config.yaml
dataset: "views of escape-time and Newton fractals"
crop_scale_min: 1
norm_position: "pre"
parallel_block: false
inner_norm: false
num_experts: 32
experts_per_token: 2
width: 320
label_smoothing: 0.05
optimizer: "adamw"
beta2: 0.98
grad_clip: 1.0
steps: 7800
weight_decay: 0.1
Rows from block 5 of a small image classifier, named by matrix and row number. Rows with one number within an expert belong to one neuron, the router's apart. Each number is 128 + 24 x the weight over its row's rms, rounded and kept within 0 to 255. All counts start at 0. Numbers have three digits each. After the name is the row's rms in percent of the matrix's.
Before each expert's rows are labels from the 100 images, of 14848, where the router gives the expert most weight on average: "patch colour" is the nearest of a few named colours to the mean colour under the peak. Only what is clearly more common there than usual is listed. The data: views of escape-time and Newton fractals. In brackets: how many of the 100, against the usual share in percent.
# router: router (model.blocks.5.mlp.router.weight, 32x320), inputs 160-319
# up: expert up (model.blocks.5.mlp.up, 32x160x320), inputs 160-319
# down: expert down (model.blocks.5.mlp.down, 32x320x160, transposed), outputs 160-319

# expert 26
patch colour: green (64 vs 4.4)
router.26 094:166138143088082127106126122131154081133112144080094139083138122151124125137119112128163082086132108123111158130126117135127119129082148129138170106144159133193119152134119104125178097142113132124128120160123131150123092135154139145086117083121150160142148092147118144138178087129107110124141103152119115115108142124155123110151148144164146110118079114104131152094123117083123127086088165159140205077143110157095115152153137107155122122054145145117130094123140085138099130135124092
up.0 098:096118155123157127097072110147129138094111123124126125132099139126106100153122105168130123159141106104133113120098133109140117187116146163160134081102108094187132124113100081053104158129108088153084115137113105109144123115092083124157076138153125074094107125155136143098136114099136128131145120108107116107097098144117207143126128134117153115119105147148110079133136089147098115146105161139110138146155136104100087119117083165100123162131080123125143119142140137132139106126142123
down.0 104:136092134111127132121148119150141165140155152088126121119130122152155117185186152130138138167130151125150140123168146097098130161113137109119132127099116177149131144158154143135125162161188135156117171125122183121136146156105104156150114159145113113143165139153104179145118143172132121148114154125132162112159134139128174147123096105123140128166177095126150096124154182151103147141150139132094168158164131140147149162116131150127142151135132161135135157139147151107138140104102116
up.1 101:112105151120156157118076091141099120136133127101126146127132115133114136132126125148109119158132111075111117085094115126098103176106126115136128074092088114150100104140114085089133111098113094144112132163119147109164118119086111117129091118154126141107146093149135146099139132101112099103166150135121111104142118148141211130163181104119155134119140131133092097119126116130135129123111166157107125122136116112096095077169097155107108138140135109141130141100138135126131090134126120
down.1 106:128124121098147141104143108126138163120161169083122131119130130148169124151171113153142105135105118161141155110122159100107130150129160127099177151120164138140177113104164166139094112141160124142146141149140154139142152122125099135176135141138144104143143152191146139180130139148116118162133144133124158130127132142152147127137119125133135108143173078160120119118146185117140139112149120148099157159157124153117144190106135139131122113113138186112149127124148098119156164060130077
up.2 102:157154082125086124125131115125142114147113108116096150122125156122155157124100116128084138136092107112123146131135105121124119139161126110070128140160160164103168132147189130150121148121121147111136117156175103135113109100164189144139138143091198190105109116117140105142125086105122160096134124174122151118098106116146072161140142136126120140115106187143153120122111123084137103123120110130142139149125121148142143145155127094116150102097157134106105094149156099134144131110086138
down.2 099:101121111062154104119140159159108095092169119114129152106110114123116085160101157099115122148085127152137110145101124139129152128153100129158125161131062129128146147109114156138113121111150138153150092153121118175113113085110150103103136088152140156134099101142123097112144111138128129102158156102155093113125140148164113113185117121126159131126145086105135126141119106118175128145168153150120122155193078136119123101118111116122123160147093130111155152092139163095100095133134081
up.3 097:084098159120144137129142160134137111095112129149136137135102094098118117154126107156099137140153151124141106141142156136139102140142164173130136122103126085171120107131104112075107109121135074141099113112088145137154128119091056124103114116130083053125134085153121149116128141117124104112111119105140121109111150149136170118107159107125147091162109111154100122157095128129102103130140146146071132134133111138114108140101136159072157159143118115111158159094148161143140134115103136
down.3 101:150129136098159147177129103084124174124182137156117113139128102126141142159137128181170133135097143123120114126134176114123142148152147128076123133130136123137178135102153112122130148144130109142123163120099170130170188141156107133139129160162116110168141151143142168148144122153122156168132164117131143131148117176122162170102160103156114116145168096090110133147172173130100172154131103157098155147163115123135131109092152151090141106101141132162138139135129144158124146111124129
up.4 096:090127129162113104141168151153128155169126104136120105132088092118142137134157123113125142137131147125131127186165155131128138110135132123108136179120156154130113131116128119109149132124158101117144160146114184141125163087137095138111137120134109094136120109137135137123099159095135130086063149117145128123134154123119100105104096138142109127188167116132113119117142195093093104148123111126098120162122123161111169111153128119083115138124072143119097170111150106178138152110172126
down.4 090:121103156137132139117099103121147135104131094125133104162138136165146112143117130145084123137133109127088131140156137122099136127114123160092166140093140155140171142131172135150126166109129101120122082176114148092153151087147133129145148135129119128184128098099098159151124125100117140132141119153104167097123096132107133135142163126126062099169109143136080112127143156141140134118106102139125131148168163151116147101121110161127142138134179181133120121107103128169154168172106127
up.5 111:143096142130112126121133074144109116112117129099129150088086160113074141135108130156136110125129116132129145106127118143085106161090131133114135090098130124144120122138148123096126109088094136108109121169141122149136134111137157096105131090118127194151121142165133158101159106112119095121197108115126143116114110132157167095184130122131177114093100092105104132132127118133144142131096148128117160118147102152054089105144155135112143156119147119097136103091128139103101106176115103
down.5 102:116104128072114157116115106109140138147121127098149195118118139173128148141141156134118153154115145129127150162165127092096137164156155088124125145105141159125125193161146166109107139155164172130132140119127184122113132140125104107119135120169125112109145125154155119108177141142144153200145135126151155134150143095187127105177107131152150112144153108139135139151145157117121148125148106128168140130161114117166126197124118125126149127108132153123147147128136114067135136064106131
up.6 096:141123193127180173141166134095095158144159121144150141135167123155143183119184127129080148113106135136120144133095122103092096132149118094066135094112159115165128119126092151145131114144142152092121166112116121127126116129132144152131132137087137148139162125116134110134115151158137119086124163155111145143161137152111135173127139097164098188130156089114114095090116128105130108107134115113128132134083155108147132108089133130085155103133108103155087174141102119164124151142144118
down.6 103:155109123151125130097081110202151135071116094146100089099147143161132116145162106162146125106147106125158134114088102128131149145118124101118141123165112134130078126095135123135133107129111105152097135133103113121129148128126159117145094137178144181095141191146103095113100115086082074139123101114130113131168085119090129119121126125145126122146095080090132137096137157106141121114098137129121120107156118173106147125135071102129107124120095122086139139130109115143089182160115129
up.7 093:157145130140120138148146123125143121149143134123138123105127145143133158099123135077139101121110129144111115129130069138107139095123092126094144120146104195117140145131119157144139113130120171123129104132162101151100143153131187149139158117085168142130084154117134095134122099113125113101180116161101135140134105085159080139167116125129106181097130193129173134096117115099134163111130119112168146113138145117133165119124157060138115103132167138130104104128156139122098127126149142
down.7 097:120132131108164169124098119157102095102151103118107147097094131105093129147137134073127141155133139123093110139111128113133122114113081164124127126081131133131128119111142134140096108116126100127122122181145134114079126126105148108143088145145099156123101129181087112099135137133102129159138159094113156122140129142134108124171114130127146125160151089147173123183101147133161090151144143104121116180137101168082112111123116115107159129146122112093131142113125162111125127135154116
up.8 091:154124139136100115126094121133113140110095111118117144102147161127085142118117165134141125159136128116100126105075106159107153159119108131142102100151112144127149135147155126139158141117108172115110116126147127148127127148118224128110105143136161178113116148137160142107140132124109130097180113134082121134128099135116122154154145126099137120086106169109098098140161118094146147116077154133155144119127115127094114092143120110171118133122153140102147146140120117103109117135134112
down.8 093:122129143051156121084149140157121129142190144090125151111119141154124139135119133093132158150085143137155139216144148096111152169159114131136143197100155177160142153128126140122112100091168144119186141112120186138113111142121085129153131120157145152111157120187113101082154181122141132132150104151160154120142141153140125111141150133125160132167128116159159120155146122152128127137134170151120112125148101156115157145096142095151148136138132168154169138124168130097131123088153116
up.9 097:112130138156140136125133088141138109133096149091155125108076124153084137146158101149119121116160140134136111126169169150100133071148149126143148103104105134129124137144117113054139111110139121097129161137137127138166153117117114102095114115093102156155163122144091130108145122113112120117115129105145133123112167177117089111119137116186140140140108097111110169087112163106096105106078116172072130101163108196082134135164101114108148128113151100108147117147143130112114148120163107
down.9 103:131136101134141126109165111089142196157101125103108176131123110099144139130113122175132149129108171143113175156150152106090143136133196127141137123117150138124142122148129158132107155124156130127157125156161136152140115126156125111131145143112163094111127111089121161147120157130138140166210093143163186149130142136131132104156130137145118126138193121148111168176162158112168101083141113148160128116124176152134141153131108155155150097137169121133136126129144106080169134094147117

# expert 27
patch colour: blue (75 vs 5.7)
router.27 100:151116125088135162094145131099141151106086144114103123094096157118099114118176141142124106145086149112109107142126147097116115157115111081110115124138163094130123125132127145161122149146155131092137135123086163106158138094122110130166138142127175137110150163126105135152114164159104121154114076135106159160143122145143095153125141113133140117137111125129126144097121151064124127091100159101146118147138147144162084163125122156155142137131153137120154130182126118077113136086101151
up.0 102:117121117157123092098125136134154110132169151133123119084136153102131138150176133138110104120170151123105116110094097151116149138086115121100131125115076135093153164133130154120109134153116098171103101144137096157154108118147135133109138092140141132174126121127120134127126108100157142075173165160119128145123156136102134119140139129135112146075103118122116158142126126138142146140134117131152134155104134131123097091131139124182103125195153156094101104137114152144086090153128132
down.0 098:100202204172107094199076108156109132177139173159110124141112111126170090122090107145102082089158135131126118156138088134169121135130127072110128142109088152121153091118130133151170124143157170139111150128090140164121144128098116136136127125088132139128128144126161152125114111112132072124111151120127130167138124135122150088146093139113125139126145150119126134106131085136127100117114111099098111129132122118129157091160143132121107137099127135115107141147126082131112107115104124
up.1 111:130124146132066132142105151146091098112119098134088139139092121145147142162117100153138124101144130146131085118178116155103127143140137135077111102093141104143111118130144129097110127089112098124096086186136096158116163130089104116101089109121115097138112095147123154120169071109119106074180161158135114111114137076179148112156133111144138137134117087152112087127106125102147111144111154138124153126127108128114119101104138134124127153110144102142109151132111145126152132160147125
down.1 087:110108083148132108152144094091121130112166087140093175127082107142102094147146115140137120193166103112136140113118142160172072154096094100114102117163153117128108134104147133127167107169116125150119125114141155128098088114099138108068128118136129135104139133116108125130169145133142140101172137126139129089158133165113109104172129124125128102135126098119141158158116129173121138117128121105102138115116125085093156122105086086138122141166163160134100077097148125139110126143104118
up.2 099:139133108157115083156135117132094091104131125166127134178140091110148120160125114149108135146145095111122129128094119123120125154143154174152135108106126104134127085119145112115114112142089149114165109140146116114122116145122186116109105112122136195129124105115095113136131081121138104105132127134109124139141134109122157104162153103121135137148129095131129094127086101156177117181113148161114138122115147078119123136186155126113110130128106083149110112068136145135121116158113103
down.2 085:119087118119153135161117114142148165164132091052148095104157120122163115121111081149089151131165169155108123142153122160129121125112119087115153115129151151163075143138102117150154124102145112172103122119141132117163178131149155104183158128124173117125133141121162147152131154105100114136151178158096120116146116120137107174141159139091146127135140162132103124126113142129113129103085141128147115129112120147177118164117138148128173098128098117095115162074129109118145163155090123
up.3 107:155098104148144135145095151063127137148094115111120141122092149127128162109139077129122133113133105119131105085111117132154156114115134114130114125114131139142132155094138166169140093158168153128114128117106130140120112078035165114121159128101119184152180129114124153104109105126138122115134111124099121144100128141126135139134086142157093106116085124102137137139132129144200097144156096131164119154098111117140105127108117103153105116153147119099122109149067152146117080091135142
down.3 103:133169122173084098173143164143135161131176167151153143125137116111134138109124097155148094114121057141104119151119171141114214115140141102131127118168177123134140155116137159131112092131168129131136149155133129127086114144115076124133107108182139097136100129143153132156120115126105114133132190103169128155142172072108149091135097105171069108156142141132106112119085136172147113172108110105094125115125100133125162127143137148146134134117127139143124069157131156158145142103119127
up.4 098:140153151176180115135083145118119106127143175112106161122121128136116138155152107115125132121169114131114103104159124154131140121114116112143107110104076128135159119138118153111105119176117128145087116151134075149150128127066132100091161122112112140150140117119100138099148067110120087121177142136101098131131115093147137142163161163161137140105106125120125118106139108178165123135141138121136143124113057116127083087099186120143104113142134128132152133151108177167133100147119160
down.4 096:122154156144161154174085104147149181174145166157144112142146140122159133121132129102140113135165104159118112145177145130117198128148117108108124132156123110135148150133134151170142105115163145106116141099104118156099122165107119154136148111162139127102109181123090119131151145135121117120108122118136123133172103123103123140116117146093123121140144147163130144125140099151152161128131118094128107123159127123139153114134093112163128138102181126127117142172115120134117122127134095
up.5 105:130125113168147123139116187097147127120154129139129133136172150134133131178157116123117102122146139122110090137099112161129148157087111074116172144131100118085154166127125099142124128160098110160093099159136147094123106135150094167155161116130117114126139117142132126119130103155129125084147131148102114096102131135103126139137167147107125125066133164168085140143141112169113157135105162112141120127123155120101111101146121163188121121172166137139117087133140147119108099153143136
down.5 099:116157156192142113163106148161090098125130129192116097156112114086142098086121126162139131102163133151115153113159125120192164121146125084100119120111094147175131133092134147165127100144125172100103122113093122147122130128124127137140132106144115116131140106099146145143140117120127136145122143150165119128114140103157110134114125140121162185126153133136163143143119122160093147103123097160117107120130105127135130121147186122143096149127129155127133165143144126201115096110144097
up.6 092:093145108135117109132127112114103094113120142130115143120066164127134119182142131148137089110106152127142126096103152148097071107112162098142136148114104114096087121132113120067099084120126135120165109165149147117125108119124138082120086098162120109159137144110156146129147140164132097124127117095147080126073151110127142099149167124122118136155124098119115130127099169130091138138098093146108127137128147130131115128159057142139083151148149149108123113129122134119112124139152119
down.6 092:074173156124128135072113116131142075108141144133112111132153151124141144111102137123176114156109140111148129134113075132136126133166098121107093156153163146178120117110085130128128174161113142098051102098162129141140151119099143147134119142124132140107135116138127120166138112153114178124112163098160096095079170166131122148117139130077137128146145155144135125144150112120137155118141066150157171136163129089145128100123168098144139121125110136127127159120128144116130134112117122
up.7 110:133110145114091097108155167132140106139171086149132145124158154115157066115133159083105104077124095143098137127078104154136107082136123114109127111078166118154099120106112130130179112051151093145120150145122118139094159118070122127119065105097110106150119095144085104107149118096132109111126157125126173099138139135168132090150124108153168138124147107158138140146082120108116135087157160136126109093173103141116096117106129114117096137057125112108111098122079154131137092167132104
down.7 097:093098136174134133121106100194162132138081073107095119126130124129098106123142159115141146123121104088140116103146089146137056072138075101125145096157124137122146152096113132078132104114130149153139114133164104123099113112155190116109113080170118122132139116126125133151112181098147141145129075100120092106109151103123130122139102117142182146145098143111141118143141140164166131121120115125116093100118087125102105108108108096137118160151109090122134116133115130148125115109138090
up.8 089:110129116143132141113126127127110162136144099138118121104158156127132103150122123146121101118136124106145129106156120161109122152121121085086107156089086116109106176099062110120121095138140097119116116123151116143152184109145147116167114090135131157137096120137100138066154136135117123039160124119124116133120159141145148122158097113108144115091136141116119106159111100126149108122148122102109098149165127110109094089128139142112134125156104120087089131126107158153144145152163088
down.8 097:155133163133134183162134096120184139152111084140134126149126094138116095138149120137118104130161115147129100157144080138148167125169118122098142144145107156144111134083156165191111114127132137137099138129103133132130124148095098125130102137132126168129130151128098117165168140090120084121133127100148116133114125126120118154126135100120136159088088133093153173139115151135136079113112121103105105146104127179144113154113154142135176130131114099139115137109127122127160145112155139
up.9 093:113115135127102161133172111106167154107126103166136129111135122134133087135186119150081087104144146117146098143141090130113144138137118087105174104111123071108084080129099108140132109106098090091098104141158142151124120085116168105142051128104127159122110081122115124150140121101151101108135141091116115124116129104123136106135149113118151117098162093168131096095077152103146118125121142098085129140168153111127120123145103124123147118150135115129110162130128139140081161222191164
down.9 095:138132148142089150198156125150159151176133113096142166157110124135086147153101173133124135119147119158146146115173110157130156142133128108120177142114120161130127139151155146131115090133137115178076140121135186166168113117076154107133103130112126114154127113162129155156120156147122112161152124147140197106150109113103124123128150139133129144136115167129156178134118160125151140090097124146136080153123146145101156127129143112146122136123118132106131122136114140160182140125141126

# expert 20
patch colour: cyan (35 vs 2.9); white (32 vs 2.6)
router.20 100:163096110100138135116171100099096100124109136114112115100140143150115096102155140136133112092136172149109094096127095133115118155145109122140115089139100143104109126150115136140158096127142157099116136120132148168171153123120137164112128158114145163123136127127103147132081143135108123083091123103097136166148140139129142140119129097150173167111110126097164136098086160071136133097117126143146111121170161152107115110147137120162137159146103132115090179102154117137125148178168099
up.0 104:138101104119157140126164134117109114096134149143161118146167156144092116124150155150125113103116145151146119093118103139137122121139099130111109098160078143079157161115127160143130105146143162150119133128148128140139137115103177114112124149104134153134128160139106136148120169151123091114132113081129132162161139127099150144110101110151156149065105122114171149129131152070164134118129169159149116122125117157110129090136136124144119153149130136148098136119147147096124157156166141
down.0 097:110088185180124159155102165120104114130105096158107115138092126146143120131133127136138095116186114136121119117111123182119136103147148123093192133104123102121088125123127129111109113119127117098105105126131144123122156112147178089086088120140125151113146097127129132131108120087129089089130137114084112122123148102118103118124107141134151100112088083127093122113136107127148122103100153118112154090138132108160095138129143117082119149061110106114129104141099118171117123145151169
up.1 099:123117126107134141121162102186106109110129085120106118122157107114117117141116087153113120117122147145103115072129201117111111165105092122101123139116103124107124118096115137122142139111116133113121153146146119146149168112103138115115124133110118155129101137177097141136086143128108140100080119101089110134160105113145174153108115103118156146120133099114140123116123156095161125119125165120130141156166144090112076098136095145134108120157143137117103176104138126146159119134144076
down.1 092:113117191133116154112114160116140149108117137165122084146140120182156173109141095114125119096192083089143145120131138131124176138145146108119181175139105084167134107123152081116149088113125102092129075069108112122125157141151130085093104141156117164097117160117137138123121120069157116131095135104127135139090126114098127161126088133118166139098084104107130092112148125163143127127104154127100165124134152143146129150135103113109112111109130141091137142112067101178111132154124147
up.2 086:097144137144117148115135151108102136100140154165114194127111135077120120151137101159108100117180128085159115114110106132184146151088172184139155105140100092111066118120103117152113103103149133095100096171127132126107106074129156127128100117139117124159142080101110167145154128111148116092182129113147154148099143103124152133180144147119099102105148117133103132134112147114151110167133123127119156104081122121123114119098075170148165121114100121118141114140162149144101131146138106
down.2 094:110116120103133126109128075165137146124142138109136153105186120128126116127147095102139145125076146162111134134132152079147123105113093201136075144139149124126129144073159128138074130194145171148089127126142134092113082112099106130117120095109117137166104124124144089135126097127140136144147122139146115147129094145118103089133138106095091132119152107102150167158127111149124148161156155105148100156117150126145132138124148139164126123156094128130149182131150149114132153102131152
up.3 088:149124122109175148103142139146108113141139104176124069149139141098163124125137154132138155112172166102127145116097137116138145096168174116133147136136112115078136134139124131141111098113122122097094136144157130117113125164127138170074128186115146129108150115119094129119115158119153172096122158149131124134127146107113129133112154148155109142112106132135155124098087135098124130170165085128127140056084156077117106108118105111144154113174145122126117159102130122151128161162148110
down.3 103:158081104152148117121135139161143124110073102179103122100114120161107091136147082151104166142136126085107150146114156169155080116128123122130156124156121100115112127090170119107125138106158139126128139125122169119078088105147134108079116170128134131127142148129105107110121129138089133111095136117127146128097148087097110153106109113157098100140081125106152101088153178136113099109082173113099123164109122135140122146073109105074165115111160142087142141176119148151113138160139131
up.4 092:134099121125186106095141124153083078085139103131153115089152160116122108110100121149120114112117149163112106095133147145122094168121109121128129120133085129118142116139088139125150107122112129119144131111164108137154136162092199149081141175118103158146115118155111142114132122138105115107101127107118103113163115146112166134119114084138160127131153114133143115113115134095143114098122145121141076115140140100082111113136114162149121148141123153128080168092122119132133132167168087
down.4 092:120118204146121141139144165116125115139097127173105121151108102131165157124144109136137102123172099114133164121136146156100136116162169121147194135102150119172110085104135092116132132106115130126110124113159106115175158121160168097077092112155108128102142118148112090138123111100111087118093136125115105107121147130104106131108111139117181111153104121131118108114090104153134127139084167117105152103149117116144135163117119095090156108104137153086135150120108075183109146174156155
up.5 094:091118108137100111103128179102120134108156141172114178162138096111140166137130129129078103121135126070121106134152113164139126132131100100088117107135110099124094114114121154180095134115159120135111105161134106101098130093110126092144128137112155129143104138119115140149169135119156100102183153120136144137123119090131120104182153122104115105089129134124115091126122148109147109172180141108120135149111152108142111123131114131138117138173122105143139125150137188145105137116117143
down.5 092:118109104097129117116112115153141129142129136092129166121177123108097143108134140109114196163120158163115104149159141133107113158106122176143112144149136156120129156114175132146079177152115134130143149142133138099081089150116128162160135118125125143143140158175129092108107105159122144144122117153121133131106108096103105100150110107088118151119141121134155167158185133165096135123144140118177133144079155133127159147119176126179136157139125125136125130131145146111139112073126152
up.6 110:092119161173135183151107166069109123143129125145161163148129121114120162145122091135151094095126104118127126123127086151142140128103121134142125091124143141174099097128116099116150119112143110163113126145124115126143133158160124132133148082113085109116123087102124136131145094115141130143164144138114110118112108138137148131150116166113161131096110118121124131125136146121123130158100113110065133121149089109126134141106128138122172101086106131120144111108168140131127163180151140
down.6 104:131127110088131114121133099092171164099129081100089122132140117136143125148122126138142113155082179139150134102107088129151120151147130084091119099129091144110145112134093134122128173131140111111096153153108117144166191128120132077163133142116133103112142147135126161142112127156127152146125132116108145107146163200156143133133152140150157121144151124125119186119066094101125150081134115138124112155186156132192142153153117144112150132107183103111144115158104099132150125093098099
up.7 090:139174136086131181127153116143143134104114128119159124183149140105153152090124186118113155131112132102128108170137118128147175117104127141110101117120148142132152128141136102163140128165129152129136110092149136115110131138133089161145148162112130084150160130137154091173103143144157126129144126140141138133161109145087101187099123157104113125148148121163155113169136120160067153160123126106179135121109143114147143168122131134139163107114138137183143136113147147094146172090074167
down.7 096:122121068151148136166114085167071117165125173145142152126084131128131102085139123073129145129108135132131127177160151131176122101142153160138177175126100150095117135145147175101091146101117125142141140140134132121087105144096125089096121094159148144126117115141126087097106133129145154124131133169129100105116112095122098115113111158091069148137119156126139114150160116157124108163110111117140130151148140090110141099118154098083097103138144077140096143139117154145136107129129126
up.8 111:095136154178146176141098162078114123144137131158164176148122098154119140134117113153139110105132098130112119129118083131140107139107104136170135108123129164130090117117115108137149133105120121164096130159114123145164120123142107120101128076108081113129118057130123140127145108112157096134129141123128113135126131124164115162131131149113130145106114126132146112110140152142118114122104104123100117131139087120154144115122169125081159114105138133107140140124133171113112163174136152
down.8 111:156121089125126137116131095116178177115119108128124116119148127147112115153120144162134071152105127130117123125099071113103119168166130080089121117142093130125133109136116123145158129131163111148066151146155133133131151133137113096164141154141110121089160133134105150145143150113132095153156127132107172113139145171153145166123144125135151102113155091114117145135056143086120145062147144154100098135175133131176145159166087159141117113128142119146133114147110127152146136083109144
up.9 101:181131089081123118132146088099109131115120133101134096104158167119120119102158179104110097141134154126164132101121134123153190083163127114149111124143101117071143151137129164164131129145138149152192125104146124135114124114076155168125141145154172147144155183088137110126100157158107129088129130142105149173170163128112094105135150117150102110122125164097151146150131132099150135120158110124149116091095194146132129159159117118170128149162127142136105162131155130108131138119174141
down.9 115:114071148167154140154123152092102091090128084170084153163080118122116114139118136113101110077147114092117121114127149161158129118093143143111147106092126086115116136106153143123127109118094133107113112152144136098062107103119140131087090104100117126131095118165150077082144085120124126084128142108093116143140151088121091128147139129082120120136089132151137111102138120130134091158125132115127162119130114106126112105110107089112153121154117094120096125111129132146073109132144134

# expert 12
patch colour: cyan (61 vs 2.9)
router.12 103:154059141104150159109141113132148146132081167087110114119093150128132106102150132122114167148104141112124142135141148126094123125120127110115129100167123137123103116140143166124136137127156138075144161131081166145160126130108114147145141168135190152118172178135112136147118177118110122178109093119103116119110133128143119159146101128126153134148117163114132118122102168083117128100156134122171101140130146102106147152129116129116132108125127100119142140133096082097151107090115132
up.0 089:132124155153127118156127097127082121156133163090133154119115132126123115113098153133143162089162146132090145131138100173132156113139112074105135096118163160160117144150176137146126122137139142116164123118106160114145148156133129176118090114140173144149163161104120134169142153132149112143127105117132124088111124134146110150126131150137116137147135117117126120140146170146159162133129132146117085116126112139100146112111147121144137103160167102127109100100112155126118131127151116
down.0 104:110141103167100120125106105126127141149120095138117109097068120106081061124119146153128129110146114129169115136101120163175044119147140111084168138091134131152124123110116200105103108114140151135080130168098118129103135089093138133113129156152126130121115168122124163153136143145110120095129141108116095084129141159141148158123118124165141112123109164088120124099099163094145097094117134117118112157133103103176119166127115109134117146141098143096110150129124131121140144123159109
up.1 096:095150146165066127185119148145107093146100118129113142128125138145176174148128128114117133153143126125130129086123137128150171115141121171136138109071128153124127128105135127140120111141142091138188094147138117181119137130150124120123094137057097099122097089121166116084178127131127098121157134146157127120128060103160123112142126140094112129098186103167112136144129138105115085146122158129120107116116097138187115091125113127128099119151131094141093103120127107094092134130100148
down.1 098:136155073148128104107162113155112094113126091133145150148106121168123138155137188126125125123141120118128141119181175115127120151126102126126076123145117133155095103122116132170085154107157157144136148136145128174145156138147107129124109097155137077125123140147116100136143126128121088149141145094128140173111136137171150124099142185132125128165091163159146131119112119132069143146102123063147106131155130132159168129135079145142107151166147163119100144141150137131109133111102111
up.2 123:151131120122111112103156104147142086113106129139109118127138121126106090135121154176174132084144121135144151138142118151106116150143151133154116146148128157119097149103131130143137096134117137081097125103110136137134166107115167123115115098131137139095117105150073183130127117082091151145111125107128080113104171151116150116134108154167141131131081110118140128120112168095172117114099151193130114120133118144078170110158097140167096142143137171097101124107148111107109123127152090
down.2 125:116141152132139191129121142162135089133150143136141118172125137154148157141121114143149139136092131145138084084129138118158143110116137150133171132125161113139120093140153139160098106133119099157114100071182139204103136095118192114152106144154160198109155082104139126140101151093158136136121153121120180095105109146069101150132086108161122140125129126146120127108137159177185088173092127143103134147132134119106104152111134147125142129130135092118146129125097134121139140132160103
up.3 107:124121132168095087179118125127092126135092179125123159141137062154123117147109120122144134092150097112145128081156125156100138162143146123121154141144122126090129078146158105078118112122099102146142098177119118169152150159101146137146153117131137118145174099145142135080167113117122112118188135127121130111107134095167131102157176109102157161067106111093112155129124135107158101132116151112127148123130159112111121131103146124135115106181142091084132103118113171143114108125119092
down.3 103:108149165125100099103133123097171125103132081137091144123133114133134102137147123118160118079170126141135088148130100142144130127149132127057153143137163126129155107136093119113098107133100122120113129149092155127156144117141157091116124161107115114096087100121112155131151120142151123138109129139116105082123092181157168117081170121165163134104079099098120122104086119075150170096120132115104117154148093151150123141120132136143096097090159164147138129161104128173115137147161134
up.4 100:104143124114140122194120110140087129151100179106122108110110118118133126128115115125168118181180099105128132118135091144112140112146115167161163135116101183096139129150134117101123141149140112167147109104131122173164175170144109127103136103125144125110140125080114134135140140169171128170123122192138119041088093099118139136120164174127127133119175144130143136131167134135114112121112106122132116083134130129109113145093152082098106101159121129129128101098101126108153140105111148
down.4 106:155144122126125118074134158113128152107139089136108102127109130128148076121087149180148158109103085120149116203119113172168113118140110134142161109158173133109058137107143121132142136132128152139108126124102142161169156093139105127115076098130144125129102124115113135152154136130135091107108131127092137134128121171109140113117111118160164128171097139076107152084099143124118133118109101111108104149141104082169141122083145122139113153079141136119115131118134130156089171185140074
up.5 089:117189125135133114134084096110173119106111110134115127104089198134152149095169108117134111163158084141165113103094113120145158136111145168171098121123140145139105183104155182116108145146125139122116126109167133126105111140123160114120137157095115148121118127103155099089122123116130124143187149159164130133136132148133093156123128131123140121145128165112118115142177101143182131159122124129137128121090106134132114100146119141131145127148109147125147115157132111156088122107109104
down.5 100:124130126121151114132101098124105119112138137168127125096107100085122059127119144163185134111200136131109087156134145157164136130146121102132112174126138115162115118125118150139094131149157150175135116112079090161134142138091107114107131116190096094139118127146128117103119107137104120134100159158132123120115098127096157131125207131114114135135155128088118119172107120122115140163079132135122118126110121115144148086149094150112077144110127155097090124117090153148123102152123086
up.6 103:133144167133062143111147145143137126153086168126111185145136094104138116166106131136131141107168075154114156130120110095107121118137158092125157104123134156146122105116167096137143089104138106107142114131121167147127145134136129111119137103131153152084165097156105144129152132114127062132127098126084124043100075123173134138156184077142143167139146083157100156117126143083115153097148162127118154095151139111130133149125122103117131164132168121111110118070103132148132101118149062
down.6 101:125190116131096076092112049146100134153125119139156161110147155105130132122099156123130124134139119163143099142125078113103109094154134104113158075129156128123134089128114172111123118154145151138077112154122083143140130132107176134101143129137139131160119106126129118145140069134153089096139127090153087089124172137093140098107158136104164147082139129102149166100105118102142115066130118135125090129148131115187142113117156136167098165127113141151122119161140137106110116151127117
up.7 097:122152140129146118133122103106154129136130146091087125122117146100086119138148121113125099108160091118129143133118105149105147103145151141199135138139125126120123155082113165124125114158103134121125147148142106190136168114109183136068126086088143163136148141108142142143133123137135151189128128135128100095125112141148115130141137115172118143108097114168157097099160177085143138155098134159134150078116072096140144133122174122159129101130167105128125111104141148110114165118134098
down.7 100:148122129145127144113087111092098135110109126150134149127088131114083091120113131139150119097147090157142083155148123171135163110138106178100140115113120121143148145105133116110126138113072134147152104173125131127162118125110142122108133120122067127109113157148170158115159095122121101125110152133109097114109111156138132100148158106124131136114087128103133152077145144110115113146108112125161099129135112150161123104103120122130095145120130122084111117135107173151102106186163099
up.8 097:076133109146099100132117134124070114108160125138127150123118145110125142151107124133133101126123103127071104083108129141120118132101154124108102119066118092126136145122086125170129087127106129113144107147107135137124078143115135159085076155139131124161090078160136152104139086140165134103159141162107109138131125157134122115149150118070123102095141114147132152127136103156158126162172125138134127139107132098138084126139099134140141121164188112142123137111106154160103127156078115
down.8 103:135133108088148141170129116143164147146149136114127126097085104161109135110166124097127077128142144126097129069129142128114120145151143092096100132134137122145119154090137143107172067139112185127133154108160145151132169112114131102101118168111172124075152169081096130162137184146118129156128129138111145132122162148110103186102108114169139127136110083116122095115141170173097111138138123138069152123145101131112104166125110133149156116141115105120147161152142119141162140139127113
up.9 098:128121089138121080112149144116136116145128111166152121169175139116146126114071091095126135131094101121113141093111158164144135123139178099145093123097145146093145122109165141162122120149110110108162071115118112104132082103135187134110094113112142163151083103111098126107103100162142124100131139116144128146142113104102126107139144105076120138099099125200145103127143101137145126162122102144144123087136111087154124117164150138141091126129135119102144112109111164117105115168096114
down.9 105:100123132100138146127134110080141127139099121123128144094102132125095119157122147125088090185139143143109140099125159099114080153132115118078178116117114106112112094116151135098126108133114088129128154117142126195094114135121140098186103147121172146147097178118128131149136140101156135133128111098088138125124156121143133175084152118166129145157143124095134116107088176109171108081094158132115093141144115162112164130107138143109115132115123135105123132129091125145157173122141151